Weights of a small image captioner.
Training: muon at rate 0.015, 6300 steps.
Data: trained on views of escape-time and Newton fractals, 145000 training examples, 1.4 epochs.
Rows from block 6 of the image encoder of a small image captioner, named by matrix and row number. Rows with one number belong to one neuron. Each number is 128 + 32 x the weight over its row's rms, rounded and kept within 0 to 255. All counts start at 0. Numbers have three digits each. After the name is the row's rms in percent of the matrix's.
After each neuron's rows are labels from the 100 images, of 14976, where the neuron reaches its highest value: "top examples" is what is common among them; "place" is the part of the image that holds the peak. Only what is clearly more common there than usual is listed. The data: views of escape-time and Newton fractals.
# fc1: MLP up (encoder.blocks.6.mlp.fc1.weight, 960x160), inputs 0-79
# fc2: MLP down (encoder.blocks.6.mlp.fc2.weight, 160x960, transposed), outputs 0-79

fc1.3 140:113139111127233129151159089112144109119116112101114141121138083167109084176100170089145144076122105124153167090119171101128126111100122123116128146131113123099147175072175139122120092093197126028161109135048127133144128108166105108118094086
fc2.3 132:125148139136083130174123114187168116123181123122161139093122111137127136163163097120135147114131124096131120120128128094092110147133142171077141124114138162139102134138113146191105164166072101177117156133176088095084166091110099102103099084
top examples: earthy; pastel
place: top left

fc1.2 194:125113089180074119136183127136081138088124102135122098109115109116097156080144089168092126108113149106127138126060167129187145168081111100094131135153144156113129143052126094106173128138145155137106148124171201169090141081188154142133192083
fc2.2 205:162117066161141130125110145119110048097134152119094163166123109080230131154064122126121109106127142141140133134129111077100087144101089146140177138088109143201086115112117134142168112125154129141163142174102093150143136074121133114130093119
top examples: warm; Newton basins of three roots
place: top left

fc1.321 060:114141139153153204130091097133093103099111146103142152117166155049155079153087144161149131128180152116130099089073122193119146110113125120109122125135109185143151132096131125145132097103115141132117100120165185173182141066118137165090104131
fc2.321 059:128152075146148084141124162123185128187123122174137130118150098093077108058189151107188137133155080119119182139135144072169168169130149166115127136127090116076066086131145150126112142133130101124138122137080116143095164163093156143106201115
top examples: pastel; Newton basins of five roots
place: centre

fc1.699 051:085143126124085170146118096090120128095105151137131131156156193129141073132103077160101173142107152126150107105165094113057135098145125110048154128112101096124183168113179117138092140088140101163118195110159091199122111091154111157206137164
fc2.699 053:080116177071144125097155099169133118141134145088093131123166045113149150100109122131140127127095112051098200136135116117197106205120095069196161113146155168143144096121068174131135098149115146148114168186098139133115176081072162082131141167
top examples: pastel; tricorn; Julia set
place: centre

fc1.420 235:154114092123095069067101121119087113098122121049124141113088128129149141168182143072097119153092120147178123110134099082104100173149144138107118128126103169118104141072142150188090116077170095106163095169131112127160120184097109107099149140
fc2.420 224:111101129135194179116123140089147152132141135159128100136150087088157184112101124139142158118143123112116165215108130183182098075145107135125128091126110105106097143143139138075116151087108137133122080051142125125062157088139137139228098125
top examples: grey; Newton basins of three roots
place: top left

fc1.535 120:161109107150080082158112121090151170121150098139108129097133152101163166137115109102131166143162184082166096154100089140108108147139197095159107115159041116111121117148122189175147075093125166128100146100138086123154107133112071099142144175
fc2.535 124:072138081149175153095139143198167123143139133147109130158103083105096129151091141132175099112100146136076133135078104107120153083131096135121133089138151159140145139074130110118121144086133106138144128132139165122107118171151133121147139063
top examples: pastel; Newton basins of three roots
place: top left

fc1.714 134:153141106181166180144221151111129136108174174107129165083085089129080142152088151133120146139108116127113163143115105091140140093131203137103146165155157164126141133122137162157097086113127094128154130099114102151122080094136132109067066119
fc2.714 141:099122128079091121123105117185138161130159133098126083153158138115148109146167172146144134161152099096111081137128154051100154134102150162094148095136106144109140096130120075166099101108141148111068107149152123154178199122087096126136132138
top examples: pastel
place: top left

fc1.347 066:103078124120075184134161096123090159137105136094143162135120111069079148162177183139089117129099124093093153124080129141095111114119181178140146152157135194143108092131149126185131158152076143128142149147147115105101137097147178111194150123
fc2.347 060:095131152165138135155088186140142120078154142148162123144161132160207061109043151128174147118135128146198093163163108112098191110154082092106118181102096028115144115122121112134105096124138132110131119065143104156119133124159178138156107105
top examples: pastel
place: top left

fc1.287 117:114105138148125151116150140120129142185073133099148179140079086100123204121123104083113097090131120132124149150103070153113128184180189094190096161173097068163137112080130080156045117107088100103117094111095084097205153136104095119123103130
fc2.287 113:104121158111180116045105120179166122097146090136143080111120180174088094153147096094132148105110093128180187093187138130177133128078070144109116127080182133139161161125109166144170126128118137123119217142124113131116108137145141133155122146
top examples: pastel
place: top left

fc1.575 114:174148166116118148133040154092115105147125117120131097114124095175167095103102113116123156142155170185137151107114173086153076131086091071153121155154103148161146136111094090150109210102148112185123185143156139159163150128191120146115145099
fc2.575 115:122074087134168095108194135144132147117121138107126178088145150057089201098093132068161140079112120095100135135111146147116150146151141137099085097128129095094085097084150135100152087111093117131119043162110115077099104166115112111144148128
top examples: vivid
place: top left

fc1.693 025:134112143085163144140130104074155098152153157110016077134089111181127114165159120123087083116105124092080150114070145152123152092142153113113179101125144126161151100132124038064133152101135200117082139154085148169108123167161127061106161181
fc2.693 027:128099137125140136128093177097106140153129136124158127145144143133112067095124157151137134082124102163114158159146110098136120136120122226167131169083111116151102135194186180182195085124050111123142178108135123138140141087160104139065054115
top examples: dark; burning ship
place: top left

fc1.415 148:111117157101110144159115137179189174081173073118155167133120112067175075086165154135121101149156120150136068082123113092104194108135189160131076119158142107119156083099166136105157120137113161152070112169149074088200141108101130092144156092
fc2.415 154:166112179116145165138080177118118079125118160119120099151087111129128145161077125094106126085109117157139136155123112109144173086090109095145099096135142077177122170126134099098073134118158129095239136121126119125076084152180206179136091116
top examples: pastel; Newton basins of five roots
place: top left

fc1.307 119:137107059194107114122130147062144104176092140125136135038106144083139107139097121113093168184123143099128167136106171140116081117179174130124085130103115155126123114164075061117110149117127101119137157160175120174198114109058159092198107161
fc2.307 132:123118171100146175135131137211127107103142128121148101150134153184155150072137146133189141050169116099186135196114134083182099097084066124157126141135124117136178106140170146127123089138137151130157185095083116077099117148129076131104122100
top examples: pastel; Newton basins of three roots
place: top left

fc1.449 176:089150105153138126148103075146135153140144167091141125165067159068096103142157124150128086139127121087110126123141176161133132105115117130085103045153193135177106100163157128159104061093154111189139102135149101149100130167125191173130153115
fc2.449 187:152093190098097134091123143132171101117137064111166166138161076144152178127084188111070169172117106080103100117143082133119155140133214139178170116178092080125192160083125167138072125137098143142109141111134117152198094093125114100132137107
top examples: pastel
place: top left

fc1.337 116:161087141127115114166169185209115091131120153138151092164157161137092141139135114134096105137144131157134136112146079207129126133099121144026136113210203079157117094090126102084159061133130099121124101122150171099097183090127141132153138139
fc2.337 106:111153166177083220130110074149108207167109095139140112083098096128140073102128161061126153135110110142154137111151100094168135135103120121114173122075095172129131129130092164148085206111129179169118119126120085151205131133107114095148143191
top examples: pastel; tricorn
place: centre

fc1.144 179:119096150162160160161139101131145119137154070131152106106103112104102149123036120149109127159072150104151113154140113132085134093105140150118148153158157093160106106070149140119125110104081144132115098075103055078160116137101129152168091107
fc2.144 180:153110162141153160116071166136164115130114108129141097114171120184094154099138146118111165159129172051155121136096120124135095125080172145150098097136127115175163110103095151146104073145086132128172181073123086092128111129111181123108092087
top examples: pastel; Newton basins of three roots
place: top left

fc1.463 055:113089090156112060175163118134107080122164137084126129119161104117149072151102123157152099110131157136114127140101144125093204094117115139173132121106165179114139170146156116153198112118133158163105148137133094104124181096132143113155115182
fc2.463 063:169160154104192154098101151118105115126078127111104126124159119086119122076120178135087125187099113155168105103104112131159083174115171188084093162129121095142093115131136162097105121137114146151153078151162131160108121105156095131139148130
top examples: warm
place: top left

fc1.201 097:087126128118151120181089102111121088121158155096058092150162156206136112108182101152093143145125155116099146173146155093187109148125133201151133092153076096132199114146122125155185097100106178124096095127149161146122129061162176120087090191
fc2.201 100:131137147129125172110167130105181127129111132138164127174141157132152094179119099136116141175151064105146141133166096140120152113137098080115155078090192133111118110130144152093178029131147123077211171135063190108142134132089095137115128063
top examples: dark
place: top left

fc1.608 052:159170148191171188130178135070054152198167115126096151163182133107124072080095150121125107137130107071169126140087131147148140127148117135107121144139112171106131111081148143137108073152126127091093123132096152096073165125168143085118122083
fc2.608 047:131121103107094144132157131159185105124162098125084087101125093135147079128128122148077108087114190135127109167132085129090223112117188128125109103190141100106118091094147077137153126159115136127080156090157130156157154115166183162170133113
top examples: pastel
place: top left

fc1.329 100:140107090143145141124135119102142144170138130165138128148096096073095111155185158079060161074125094162167096111113091120119122138146193170195131126094118126100176097071126074190153119097101151159081113174100078103157214100107144147137108072
fc2.329 095:133114110111128165141099160130116131146197138059155088073149112137162121098125108117147110170086168079104174200129140137125167058115089115109062175156163119146107107111150156139106139114164062138124145115157108135116083155165124070119118129
top examples: pastel
place: top left

fc1.377 096:117075096183135208127127141094139110139074088102118135152085103148179034108104163146107126128111131166123130148146113128146164084149094140093122146155110137147181135073161118085187065154126090121112165061151186113098086136180142148057103138
fc2.377 104:143176123065129073160079159167093165126143154106111112138147094165105190202195122077130126178121174105112132151063156146129087187129200132116139107084090105099130133164141139107123168164119079114175062143162078137105116094084131082119147083
top examples: warm; Newton basins of five roots
place: top centre

fc1.191 031:193128159121124170155225056127145128135100147165135158143154107161121128121095129075131136117145134145088140119082114120179085110117167129080072100178144113154080120098161081122142174138186149153093060117100098117101107132154134082093115133
fc2.191 031:099069149139125139128055122184082198110107178114132139065107131184085117138110182130164095171158171162089145124085127116151117160105106090140094123095191108183124133170170169121148078075082167155130116139140133079199170161147126162108069165
top examples: dark; Mandelbrot set
place: top centre

fc1.542 050:177127150141111150175114146204093138090146079090107141123123143122111104112149043157090153142144095167136059146145055147095100124133135125164098130153096096178091129072099117157110116130147106126152155122145144161130116147146136118208105162
fc2.542 055:084179083094130124069090130091109132150103179113100098100104126091170114108121145112132091084133139063154119111131191136202155162162108150129163093108139163079165146188109102085135146117181095208087134127101151092110168099133145076133124118
top examples: pastel
place: centre

fc1.531 132:134120146147106128066108104105086150131125069065140122112105156141164150120130089107129182139114137103177110170155116085164165135058149211117145116116120067149149122186071138140051128132119101193124143167154149215138131116129119116160127146
fc2.531 131:158101089097137168130122137132189090142161136093098154074207106106116133105078108128118101101153133167070156055155129150109116109132091103128097179162098144109152118120071103101185098112168136128150122106145057076142157109172097114087134191
top examples: grey; Newton basins of three roots
place: top left

fc1.396 075:164165142145145114079124189117145097105116093149129145121068076120083168120134090107076143150182148064176078188155145094113121130157150172097120160099140113166142139161130083134115127209116117151140160103127111115115105112140165078117105154
fc2.396 073:086120158123146088130137173149126083123110164172106148130160146114121134215121147146207129134090117060165097114129084080129113158105103117174117129136088162122152130130161112158124103123153103099133124180112120192182080107078128125154156053
top examples: dark
place: top left